Weights of a small image autoencoder: batches of 64.
Rows from block 7 of the decoder, named by matrix and row number. Rows with one number belong to one channel. Each number is 128 + 32 x the weight over its row's rms, rounded and kept within 0 to 255. All counts start at 0. Numbers have three digits each. After the name is the row's rms in percent of the matrix's.
# convs0: first 3x3 conv (decoder.decb.1.2.convs.0.weight, 96x96x3x3, standardized in use), inputs 0-5, a 3x3 kernel for each
# convs1: second 3x3 conv (decoder.decb.1.2.convs.1.weight, 96x96x3x3, standardized in use, transposed), outputs 0-5, a 3x3 kernel for each
convs0.0 083:104105113125117109116112106083133107105125118122115128158137134115143125120146146095070087068103088079084099092084105118118104110108122083090112127139107086081134
convs1.0 075:123128130128117124122130135125124126124123124125124125092091094091089092092090092140135144129137132144136136078077078077077077078077078120120120119119120120120120
convs0.1 102:124125122130128119131125122107106108105096099103093099117122131120122124106120126100138111116161126093122098133136155133132147145141159093101087104110099093104090
convs1.1 116:126120116118112113124128127104049116050032046087046083115107110105074099119104113120113121117095117119116124120114112114108109115107109128104125090065090117084115
convs0.2 102:119119123122122120130124121108107102110106101104103102132140137135142135119129134126160150136166156122146138127128139123128133132131143112115117118121124116118117
convs1.2 114:131122123113108119132123130105050128047035049074048119110105103103084107118106112121120124118106129122120128112103099105099093107097095119100127085066093109084117
convs0.3 119:163163162164163159162158154070077068082084077078081074101100098109101095101100099114129113117139120107122108126129129128131129125131128088090096084086093102102107
convs1.3 135:126122133121106122133129128133123134105085096128093127112122134104083122114119129114094110108085102122115120123132117131137130125133121165158161157148154165155159
convs0.4 105:143142141147145140148144139084094084087083084090086086111120127118120121095107117107132106118160132099121108128128143122127133129131142087089083087091092086098092
convs1.4 115:123113120116107119129122122108050123049031047095047119110103107097074100114102107119114121119099120126128127120115111114110108112106103134110130103073101129103123
convs0.5 104:138128123139130126139128125093094089092096088090089087134136138132132135121129134122141115138163129115131105127132143127131138132135146108107102116115113114114110
convs1.5 120:124118119118108112134124128131047124052029042123044098111102109105079094119105112124121122121111116126126124120114115113108111115107110131105126101065092125088114
convs0.6 105:146149140151149143162150144089086084085084085085084085123125128126122124109116127100132098114155116087116089124127141119124132129125139096106093105115103104114101
convs1.6 121:132117120123107125129125126131125131049030043122044120118109110107075099121108117131125123126105121131130130127125124123119122122118118133109127101068095123095116
convs0.7 083:120120122132135116130125136112102114092099116072114122139147146156142138127156110080083094093082094071081107108095116116138130120128122109097076103111103081097091
convs1.7 076:130126123126127128129134125124123125123122123124123124094093097092092095092091094131137138140135133131133140077076077077076077078076078121121121120121121121121120
convs0.8 083:142111123132133122133129133103111127105129073097126117136134139172139142146114137071072064097099076072080087100106115117131111133126122094112093078116123104069125
convs1.8 076:127128124126136126132130121124123125123122123124123124093092095091089093091090093139135139139137137142132137078076078077076077079077079120120120119119120120119119
convs0.9 109:148149147155154148155150148069073075072067077079080077105104105112103101094097103103132110115153127100123109123120131122125125122125130086094089086097095098106104
convs1.9 127:126124128123118126122128134128060135057047055124053129122115119106076108122110117125121127126101125130125127140142131138136135133133128133120129108087107127109123
convs0.10 120:155154155154154154151151151076086082091092090079084081092096088102100092098104094107117107108127115105118108134136135133139136133138135064063072063059070070066076
convs1.10 131:114095111107076118137127130117114128087078088103087114103101107096074101112106110113097109107091108119109121106105094103107093101097090155151159145141152156151160
convs0.11 106:133130130142140129146137134086085083087084088090091086122129131129123123114118124086126099107158122086119098136133148129130140139137148098104095094104101094106101
convs1.11 129:119117121123113125133128134106126124047032047119048126116104111105074102122111114125113125122101121129128130132130126126122122125119117128106123097068099124103119
convs0.12 094:150150157145135148139144137151133154160167150129149153150167139139145137133136119116113118114091124109125088144156152156162162132154162113090108135157160151153124
convs1.12 083:124134124127140136137135131125128124131134129128131127121124129119126130125123124134129132136137134127140136089082086086080082090081084120124122119126124115120118
convs0.13 103:092088081096090087091088084131124131126125129130126130127133139129133136119122127130141114143159136126136122127129135124124132133135137145146129153154137145148134
convs1.13 077:126117108132100100131122129131102127092032080130093121128113113132098102148125119145148152153147146154155152137124129120104116130110120103087105078053080104074101
convs0.14 100:085090084130158117148173133094091091092087091091079090083106103160165100167139099072087079115163117138192145120123125145151142141141127093105100085102108108129131
convs1.14 132:106073105149146161142155140101118099125087116166158165138059146152200223117153091141099140142129144146156150132144149142161156107106091131137132138121124171166162
convs0.15 101:101099092105101098097097100117106115110102108116112113130134134130128127108114121148160132163177143135145121135137146134135142142141148133137115146154131137141123
convs1.15 076:121111110110103103124110121140100130081020054123057097130130123134094105141125131147148151153137147155144148115105108102089101109090102148128134117075100124088114
convs0.16 117:129133129129135131127129130085094085090090086083079072085091094084082081080082087119117108120121114118119113131123128124118122124121126055057065065065069076077081
convs1.16 117:112102124108101118107108112132119125114096101126103112117139140125141165132156153139130131142129137141142136109121104115131118109117103171168167169168167181174177
convs0.17 108:131136130134145132121127116024053021023049019029045014110119107128116092088100086136160120150195146121149119129128133131133136138140139099088086094105093101103099
convs1.17 064:139145134146112136132132117158133154127115110152124146151135126154040095152149125120106127110072125128115127141150117141132134142141124182158165135099138171135159
convs0.18 103:088087083089090085087084083125121121128117122125122131119129136120128134107117123123139118138156141124139126127128142126127138135138148135135119145149138137143132
convs1.18 074:125112112132113106120124111123095132072027082122089130139123119140097112157136127143144149144140146149152150134122122114101111124108115122094124080060090110083112
convs0.19 101:123116093120114094101092090086081081084077078088081088136125112137120107093099099164171119176185125129127096134137139137136134135137142128124101150150123127126101
convs1.19 081:130122117135127111123115120161124144123101066145065090126141138142114098135124120148147147150121120148133132114111116114114123118105116168150152148084114152098124
convs0.20 090:114112106114104101103107110179180154177185170167163170132152124127140144139130094096100099102083093095087088133135131144137161135151132133151113114124142137154142
convs1.20 083:119133127132140129134131128142150139154163151144153141105101103106105109112106107142146144145147144138143145095091092092088091094089092117121119115121119111115114
convs0.21 094:128142142143129143141136145131168158138155148134133149133156146130156128118132132111088130105116114116108096152173174165180170165142158115130128125129115103130144
convs1.21 084:127130122126138135124133131130136129137145137132139132120120119119127128124123121138134130130133130135137131098093094097093092097092092120124121118123120115119117
convs0.22 091:136127129135126123142132130186191188176190182176160162139129139146139125123123128092085094105096092116100100146148142131164151127138142111114134135154139107137125
convs1.22 085:121128129131134132128125136129133128134139133131135130123121119122123122130125123139144138138139140135141134094091092093090090095090092122126122121126123114118117
convs0.23 120:151148145152154143146146145088089086090086086086086081082077078094083080089085079105113096108122107100114102126122120128122116125122115072078087065070083079085094
convs1.23 170:117093123115078105126112121132128127127119114134119121142159157146146167139168157139124132135112123142131133101112099106120109099107097190192192189188194197193195
convs0.24 098:104111110106116113098105112122123121124126122123123122096097097089085081075076078174182169184194179169178165159158162157155159161158162103097089098097099099101098
convs1.24 079:104098117102099114123113118134108135100062078130074128141139130123126131131127124106113109116111118119124122111107104098108095098092092156155159151148152157154154
convs0.25 104:089088096091098104102110105146156150148162156141153157079108106103132121122137125081069096076063100103104135115122143126143150146156164101125127121136145122137150
convs1.25 088:120144134150160148136148138133141126134141194186194191114125126117150140114121112142161149158193165138153142147147144143142135137127128097103101102109109101110108
convs0.26 091:094100112104109127120120135169170164178186171153166150096109121109138137132151142105089120102079108124116138119138164139155170146160168111121125140158163134153151
convs1.26 099:128142140140133127141124130145196151198209203190201195118144144118154162129140144140164150149188155142148138148147141148142137140131131115122116128132129120130124
convs0.27 089:154149153156147148163156157149151148150153151147148147135137135142145134139142135115108115110102106115112115163163174165167171169167171117125112132143130120130117
convs1.27 093:138138131113099142117104141203213203213222213202213204104133140095136171108125147145156132160176158151165138117124118121129123117120119140148134168179148135146130
convs0.28 102:108105114101098111112116106128147144139157142128141138103111097102104096102108094081063078075052066076079077122137145141141147127132130083091097107113118099123119
convs1.28 089:135126126128143136125127126187193187192198193184191186115124125112127137116121123164174163175190172162171159140139142136134138139136139111117113113122117107113110
convs0.29 089:151149151149147148152150151138140139140141140137138137135137139136137139139140142080076077083087080088092087155154159152150154156152156117118109126130118121124113
convs1.29 083:114122125119125134117124127213223179224234224212223214111132157100128177117130161161159147160148144149151137124131128130136135128133134154171139178181147137144128
convs0.30 095:082103098117144127118130121116113111114108110120115114058077079102108065096090064068091089098134125102135125078083098081099097088092092118119114108107113113119131
convs1.30 091:102103149100124159136151173114114147112105147154156173154154176138155206168189145107091136113113143136138141207221196210225206201200166111119107106114102136128129
convs0.31 089:123121134132133147151147159170172166174173168165167162117132130131157140140158141117100122113097116133124140151156170158166171167169173108122112131155146127150137
convs1.31 093:121138136126130126139131131134210142211223213199213203107147138106158169118133140141171131185210160147165137141138128139133124130117114121135123136155135125140127
convs0.32 096:132121130120115124128122133095098113110094100101097108084088087090104092039081097117105128117103113140127141109090108089083099084083101099104115104109115109111120
convs1.32 085:109126121126125125104103114114115112118114115118115111120138127126157133115129123102107101105115103101106100173172173172172170171168170075081083077083087079083083
convs0.33 086:135129133145133139160157157163168161165171163153159155119121130130137139144150140100088099103089095128116123153151171158158171168166173106113100131145131126140123
convs1.33 086:133123136124128131133123125129139128134231220209221155119154158114139183126123157143171148178182171146149148136138133133128132124118126128131124145160135131141127
convs0.34 101:140143141142145142139145140137138139136137136139137138081090118075083114082088117076088069087099090080095090090086094081078087088085092147145136150148130143143128
convs1.34 106:144146145141139148141146143115128115128158120114127110133156161114143177138147165166159162159152155160156161188197189190201197193193195143134119148133110132121111
convs0.35 088:155152154155152153157155157143146144145146145141142141137138141138137140141141143097093095101100095109105103164161170161156163168162168123127113135141126128134118
convs1.35 086:135117141124124130135129129210220136221231221209220211110132155096123180115127160146156143150163150153155144119124122122125126118122124146171135179186146134148124
convs0.36 108:080085091083082086086086087113111117107104112112116116078084107065075111086086114168168163163156156158152148127123138122115134135129141090097089081081071068075071
convs1.36 119:166148166162166174177169182147145145144145140147146146110139135124131138092121119080080066087097080077079071141150127159155145131146121127121127117104110128120127
convs0.37 096:222216219221223229220220225151158149159152161154150155133132125143128124140136133077058066071058065075067073153148144151144143144136138124122134121131135128127129
convs1.37 086:122129123137148137128138128169177171177187179171179173126142144121140156114125139196190196197194194204193199181181183183183186178177181142145133152153140143148133
convs0.38 105:094085090085074076100093094129134131128121132134131138122129134117127137124121128156165171153156162149151150124122134120117128129119133143156150144141134116113112
convs1.38 091:143166162181201185178188165145142150139136147150150157125107085130099076121095084088085072091088080082081079157148149148138135147135137098081109083059099092084122
convs0.39 078:151156153157163158154157157103103100102103102104103102111112106112113106107108103121125125127133129129134132103104098107108102103103097120121121124127125126131130
convs1.39 074:108128114121140123100130119130157138163167155158162143115121129102107127107108127190179179192186175199192189082079081084085086088089093134129135126118126128126130
convs0.40 102:239231238238234236242235242117121119120123123123127123118112104119114112117116118076079078080079078079078076131128126123122130119118127122126115124127124118120119
convs1.40 113:064085067091092077079088075179180179181183181181182180127133127117117128112109122189190187192193190187185185178176179174175179174173178124124119129133126124128120
convs0.41 099:153144149142126136159144148136136136132132135134136136137137147130131147138136149196197207190191201193194201135131136129123134130129138157154155149145147141136142
convs1.41 112:127142139152149138131149147158156156159157157155159161120129129112123120090110108068069062072080078061071063150156145160159144151153135132106107128103105134117120
convs0.42 095:071070086067058080076078082128127134126120135128134137125128133111120135111117134123110101115104093100096085168158182160152173174173183149152137137139122119122111
convs1.42 080:138168164134179195157162154102100100101097096103098100119101097102068060113101092044043045045047054046048051104090093090069077088076085164154154156141142169153151
convs0.43 107:052047059052036064077065063123124123124124126119124125132134130137139133132133131103104106105104105101101102153152156160157162167167167104111116112119125110120126
convs1.43 076:176212183210255228190230210119120128114111128123120133124130125131146130126132119122129126127131128123128127075072076058057064061056067178178179169168176171172174
convs0.44 104:087088087087085090081083083142144146137136147142146146110115097122125100117119100117125113136148126122132112154155167151158163167169169140149124139147128112123109
convs1.44 086:160222217189236232153172211115115124107106117119118129141126109133108085134147119072076083078082090081087086081067074073053061085074075159143144154127137169153151
convs0.45 100:089078090075058080087076087126128132125120129125124135099105112090104112100098110179174168169156155169150147112107125107098115126117133152152148142141138129128128
convs1.45 092:217234235235249212220226194122118117125122129117124124128117136114137129104130131083084080082090084080084086113122125115131128103123126125111115120095104130116122
convs0.46 098:006002020002000018010010015115116121114113118117117122090097117073077115089095121152139147140123132129116124144132151133117142149139157130136129123128120105112110
convs1.46 088:210195213191171186200190193116114117111112113114111118097089083107080077109119108043039031043042031040041033118112098117107105109117108115112125107102113130119124
convs0.47 098:022013024011002013014018027115113119109106116113117119102112128080088126092104124143129133136113118121113108130110143120106135145132153144151143137140130115122118
convs1.47 077:186183186199185206201185191132124126123118121128125133095077077103069060107115101045041032043046032040043034138130126132117125131132130100097107086078091117102110
convs0.48 103:126139131136144137138141132113104105112102105116110111100106107112103094096091091140172147162209174150183155109110124104108115114114124131144129134153144136153145
convs1.48 145:128125128124126125127128126124119135113025039123042129128118123120095121134125127132130132131126133133132134131131126126125124126121119120098114089069095113098116
convs0.49 096:157149143147147147132144145166170170178170161149178164145155146130147133137142140103113111109123109113113109178178167150153153165159172110108107105117116111118119
convs1.49 100:131143140140140135125131134139145135147153142137144136098097109092093110103095107133130133132126128132127130095094092096096094100094094121122120120122119118120119
convs0.50 097:139118101144117103140120106131134136130133134133136136113113110125110092111099088159154136190185154178173153096104111099106102107115114165148136168154145167154152
convs1.50 121:126133134127133131135130129141059120133047050146108126117117115118115106126122118133135135135138132137140138143139143129127131136127130104066094087032054112081099
convs0.51 095:151146135142146141151142135167172163181196188155187193088115117133108126098133077067055066068066061071068073110119112129119108142140136089107091109121116114115096
convs1.51 102:128128140129130140138135135137142135146152143135140134104097106101093107109097108151146150148140148146143145102100101094091093098094098114117115115119117113117116
convs0.52 096:146140131149141134143142131179166180164186182165176164148144142130130134137122133093091109111115108099113109140151155139144150151170153109101103096107108110099109
convs1.52 102:132133132129143136137137137138144135146153142137143135101097107096096109106098108132135135135136133136135137097095095097095095098096096120121120120122120116119118
convs0.53 102:148155143146152144135135135106097098103095099108102104112108106105096084071081087154190154160201162127145125111112122106111114109110122132143128138151139127138126
convs1.53 135:128127128134124126131126132138132141126117131111037112131126120121092120131114130132132133129122131133128134132130125132134131130127127131122126113071095108090110
convs0.54 093:140144142156148142137137140177177181179153177175170170144147143139132136137137138109097110110112099104106114174153177140146153178165171112105116098105115110105120
convs1.54 099:139133140136143141127133133136142134142149140135141134100096105095096109102097106134132142132125130134133132094092091093092091093090091119121119118120118117119118
convs0.55 103:134145135130136128119117118121113115119111115128118123118112115107104096063075094165202168170209175142157140140140150137138145144140155133147122131149125115122106
convs1.55 123:135126130127119128125125129121066124051038049061043056133133123127100128131110135130130131127114127130118130117113110120121118119115118131120128113067087105084107
convs0.56 096:142133121151132127143134118156151171161177166160160149124145138100127120115115109068054055072053058072063064129135135126138113127140128102088102085108108099113101
convs1.56 100:132129134123138138129135136135139132140143135133136130107099106102095107112102109132135133135136133137136135096094096093092095098096099116119117115119116114117115
convs0.57 098:124118115127122116126126121145143141151150148146149144110117125106102105114109110127137134152171161145160149095095104099099103106112119155155142164162150168163160
convs1.57 105:146148152147127134171156149134075134126061108140116140127110112128103106139120110138141144139141144142148147156148152132121131141127136047040079031032055075051090
convs0.58 104:159162157162164157158158152095083089090078087103089095103106112111099100091093096158193156182219181160192161122121132122123129130131135138142126134141130135141130
convs1.58 107:125129129126114130125131130109053115054035051114052113122110119111069109130118123130122127131118132132133130123124116118116117118114112133114127098071101130105124
convs0.59 102:124140135134144135130135131114108109112104110115109113106111108110106093090088091143186165158208183139171149104106117099105113107109116130143135138155149134150145
convs1.59 145:133131128127121124128124132116120133114028122106039125130124122120099126132124131132132135130124136134130136131129123128128122127124120122099116084068093104090111
convs0.60 099:131132126138136130130137126124130126123133130125134128143136135133132121120118104150156146160167152155157150181186185183184186183187184120124125135136143156158157
convs1.60 078:094080085102095082112094099096080089081065076104084097128148135132149137128130116082088091100108103101114105090098092081091089077076078133129138126123134137132141
convs0.61 097:196204146177176127127112101103104101111117109104106105154126103147126080093097083119145129115140129104111117130121113133144115090092093119122127143147149114121111
convs1.61 139:127150130148127108117074079166160164139125140115100104102139133151194218107084149143151142134109125127099134110112113152187184140127165159153141141129126120111144
convs0.62 114:096105115092105121095105113148150145146158148142150146087118113089139127079111111117128144121139148121129138137145146137148150131139143117126134138143158138144154
convs1.62 116:112155107137175127128137103111125152097109149112127153148147118148169137145140114131143142126147150138140145158149128151151122148149129073074113064066091064072103
convs0.63 107:130132134132136135130137133139133138137134136137138139055069113045049096057065100102104097107118106098108101064057073051041059060053066141144129139139122129123113
convs1.63 092:159152160150156150167172165139158128164186152127146124144159159128129169148151160206179196186159175207187197166168161178171175181183178147143133154137123143135126
convs0.64 100:080087085085076094095092094157156149158161155156157148121108095116129090113112105147128138129113127146121137150143143143151157146145155093113107119144131122150141
convs1.64 095:125124122127128126123117115138189138187148129149187134101108110092112128096108116134148135138162149133149135116115121109116117109109115116123119119126120118124118
convs0.65 092:113110111113111121124124133158162156161164160154163148149146133146143131146147134141129137139123127143130131151152154159163156160162154115132124136151148135154142
convs1.65 085:110121120120119114116121123165205158204216205167207163099129134086136165094124137133151126148177141131155127115125122114125121106115113125135125137148130127135123
convs0.66 104:155159166128123137123120130128141125132147137117117121183187144129123116097091100110123122115127127127132128120134116100115104083091082130136153159166166147148146
convs1.66 122:080058074119115098153164141137141139150157156127133145160107089160152145162169181144150138137144148147151157158134139172158161170187182086102129067061079062061071
convs0.67 096:111104111097087098098091101108111110109111113109108109093085088077072079078073079201194196204199200195193194048052053050053054057060061130129130125123120125122120
convs1.67 095:099094097103106102110103103109093107088075087102088101088083077100096082107104089051052046045050044050057048117107098112106096110105096086080100071046078094070096
convs0.68 095:081077094084091095105101110163180169181189177163167149104103108112121125125146135094076103100076091118108117108119126122131125107114117103121114143171166134159145
convs1.68 080:121115122120109133132120128113123118140208200122181127127150145124143170130132143136149144163185151136142132142140136138129131132127125102111109120138126110126117
convs0.69 096:117129121124142133121127121134137136136135138137138135114113118121127115120121119098106096107119105094101093154150159148143150153147154152151145146140143139137140
convs1.69 120:127134135140148141141145140103104107097095104099098104172184168168213188175189175064069070057056071062065075165175156178199159158165152148143134144131125141136130
convs0.70 098:125106117115104116132121127114117120113116114115119118112115120099114111094101106146134138143132138149139147097096100087093097098100107099101108107110113108112118
convs1.70 091:086086087088098089094088113119126117123121116112117109104109128090103120098111123115111107118124108113115107145139146132126135141130142102117118103125131099108108
convs0.71 087:145143147144143148152152156154155153154155155152153152144149151140146150142148150102104101105109106103106103150148153146142145148148147137140137143148143139142140
convs1.71 067:105088094092078090114111099146128112170230166119159109114152178094135191102130162149118124144113119147129134106103096120110108117116109141165137185181150129141119
convs0.72 100:126121134134131141141136146112114120110118107115118118114111114110109124090107108126116128130116128132126141099095103083083087103093112081102103105107110105106112
convs1.72 096:111113119121133136126124129125127121124124119119125115100100115086087104097103108111104105112106103113107107152150154145143147148141147098110110095112116095103104
convs0.73 095:153158149163169154149156147121121122119119120123122123065069067084080066088085082067077064077089071059069059127122137119112127132124140116121109099099095085085085
convs1.73 097:155159166164163159154171175155150153145123136149133141164166154152170178155172153116110112114102108116106112176192180180211194167179159161165164156155156158155157
convs0.74 100:110129149096119127092109124116127116112133120116121119089102086102107102092112100100105125084087106094087098126127122119119133128124133113119138113100120105100120
convs1.74 088:216224244205184220220204223162165172153156168153156167155136104160162119149123100128149144131159159124141147180179168179185166169171162117124143090098127080089124
convs0.75 094:113139124111129118097107102134136136130131132136125135107083061090092068082082075091104096085103093074076075105110110104113109132118121121129118128118128110128126
convs1.75 075:214193234175180218203175205170170174146142160137131156178153120148134119159143131140146140128126142127129150204205194205212198188194187130122134085065088076060090
convs0.76 099:119111118117114108114112110125126125128128129119128120112128113110131106104111117111101113108089098121104118166178180169167172167170168089082104094102113098113121
convs1.76 089:136132127133133141136136128167183163178188172149172142107105110100098103100102106134133135132141140138144141130129136127128134130130136109114112107114113106109107
convs0.77 100:120111106120111114123116113128135134133133136129135123115114110121117103108100105105091101100074089113098106164170169155160169163168174096088099102101121109117129
convs1.77 087:130138127137139136138146135157178148176189161150173139112111118103105117102104111130137137132149136135141134137136144132136143135133142104110108104113111103108105
convs0.78 102:116115113114120117119116114135135136137135135139138135083093132081092129086098131101111096105116112105112102121117128113110122123118133134132118135134117130122118
convs1.78 088:154154152141152150146161150117137116128155133115125115119160170095168198119135167150149147148145147146143142159188165182234193164192174165148127172139112150133118
convs0.79 094:161157162159155164174164170104104110100104105104099105077089101058077098058086099101101109094084097103098117099106113085061097105077121098100104103110101096114112
convs1.79 075:088068073082090090074085068134146129134127134134124128102115109092111103099105105125125123128130123127125122179174176177171170181172175075082084072081087073078081
convs0.80 095:135131129137144136125133122135133134133142129133138133098124141101128136111125144122119117118121114122128119147141156134138155156149160152146144156148140150153144
convs1.80 078:175187158171178160158163156143160130136172143124135123093185133088215173103121123144145134147144137135143138162191158188224173148166151159129112167118101127116107
convs0.81 089:166163165168164167173169171149151151150152151148152150136135129141140131140139131079069078082069078086079084177180185176181185180183186094097100100105108107113113
convs1.81 072:133130127146131124132128118148183138181242160136124119099120139083127153090113135133140132138151135136142132128137133132146136126134131122123119125128120121124116
convs0.82 091:154153151156156154158158157137140140139142141137139138133132132136135135139139137071066069069064067076072074157157159156155157156155157107108108110112111111114113
convs1.82 047:131113133132110113120115129135146127139159136101121121108133183081122189092113164130126117142130125133124126125142137138157147129143140137136123140138122128128113
convs0.83 100:097101098099104094098098096133129132132137134136134137075091124078094122082098125119121121121133121121123119131132137127126135136131140127128114129127115123117105
convs1.83 090:156167159154161171152166173112121108118125119109115110121164170098175196120135168140141137140139138134133134154183159182229184156183165152138118165131109139128112
convs0.84 113:137136122149154134141142138061066029055088059032065022119114102136114105113109099154146137153152136149149139099091092100088086093085085102102109105115121130136131
convs1.84 082:049009048046000030099048121134120128102071080147094119133159166134146180124167167078062080082049072093088094113128116119134138107118113159156149153141145163148147
convs0.85 085:115111115113110112109113109096096096096098097094078090138140128155150139148145134124112118123116118117130127138144123144138137138141142104099097111117113110115107
convs1.85 068:123115121127126127125120122122123121124124123123124123094092094092099104098098101141138138149151138139136135080083081083088084081084082120121120120120118117117116
convs0.86 100:112112119116114120115105114087102108111099104098098101122127127118140120113122115149159165148155164142149156140138137130141138133136136114107124124122129124132138
convs1.86 069:047054051071097073116114065121100148073060122128101149149145124150154148160156128059060083057059095077073094119110091107106085110101091123108137091077106115091133
convs0.87 123:161166159167174164164169166062074052074077073063067041078073047095083057087087061108118106103123113096113105110105101108105099108107103029039058030040065051063080
convs1.87 146:086058105067036082112096102142139143138133134142132139167189192154154209161177183118107122111096112122113119109127097118150117103116096181185180176183181182182182
convs0.88 095:143139129143128131138131135093108096113129112100102095127129128128128131113122123181179174182175168177174167141143142134139139132136142135133135148146145149147141
convs1.88 072:075067050069043035073057055141103133108032070145099120108125126122130130127120130085083073097077075093093098080072073070065065073060062142122145125097124135116135
convs0.89 101:113127129115156153120144140060071052075091079060073061115138120133170113124130098102111127111123143123126134114125117109125116101116112100102115096104122108125139
convs1.89 110:039066132033096137102139096097102147087087143131133162152160161121192216155174103084085126078086142099108125138146087125163098130138082142145141135146132142136151
convs0.90 113:152152145156155150154154148096105098105107105099097091114116117104099109102104109093097088097101093097099091123118125120110119121115122060058079060060082080084095
convs1.90 136:126109118120102122137131135143143136140138126133123119154174174150165186152170177135122125127111124134130132118141130122148142106128122189193187190197191191194189
convs0.91 121:150152141153157144144147141101108100111107111094110102086071071087100069086098092133139130127143132111128124112113109113119111104110111071093092070075088081087088
convs1.91 116:076072090070066076070070071131121133116102116131115126163174148172173190172166155091094093095087098096092094150163126171192161147160132150140147138125133148135146
convs0.92 106:156145117184169125165157136072084068086092070070077067138116109146118116129120117129122106126127100106108095114100097107093087094083084101113117122129128135139119
convs1.92 112:138021024134000000148075097151134134133111082151103093125183181128172137115155168131119111135097089129116114115139143122143153114128133147145142146130148145129135
convs0.93 098:145127125139125121136130125083104099100103089088106093125128128120124131114129128155146140159147139149149141133130134132122131127122127129128124144145132148147134
convs1.93 068:090066045088038012095067051151118139125048124154115125111134140123138130133126129086092087098092083097101093119110113104100104113098102122101124105072099119089110
convs0.94 109:154138116173156124157145130041067037070077043041058032130113110139114126122113119120116101129123098126122112118108112112087099108093103091100096110114107122124104
convs1.94 099:127016033135000000138055076145117126123070072151105100118172172128167137117144154123104102132095083122110107100114121102115128102108116149146146149132152148135144
convs0.95 106:121131122134159136133142131069077062087088089073082071126133114141137095118116093124126127125146140132143141126122120118119110110112107090100118100114135114136147
convs1.95 101:060043107046042107093083111124124143086075120133115151161171183146152226150188155084071122076060126111113129131146105122146126112128096144148143128144135144142146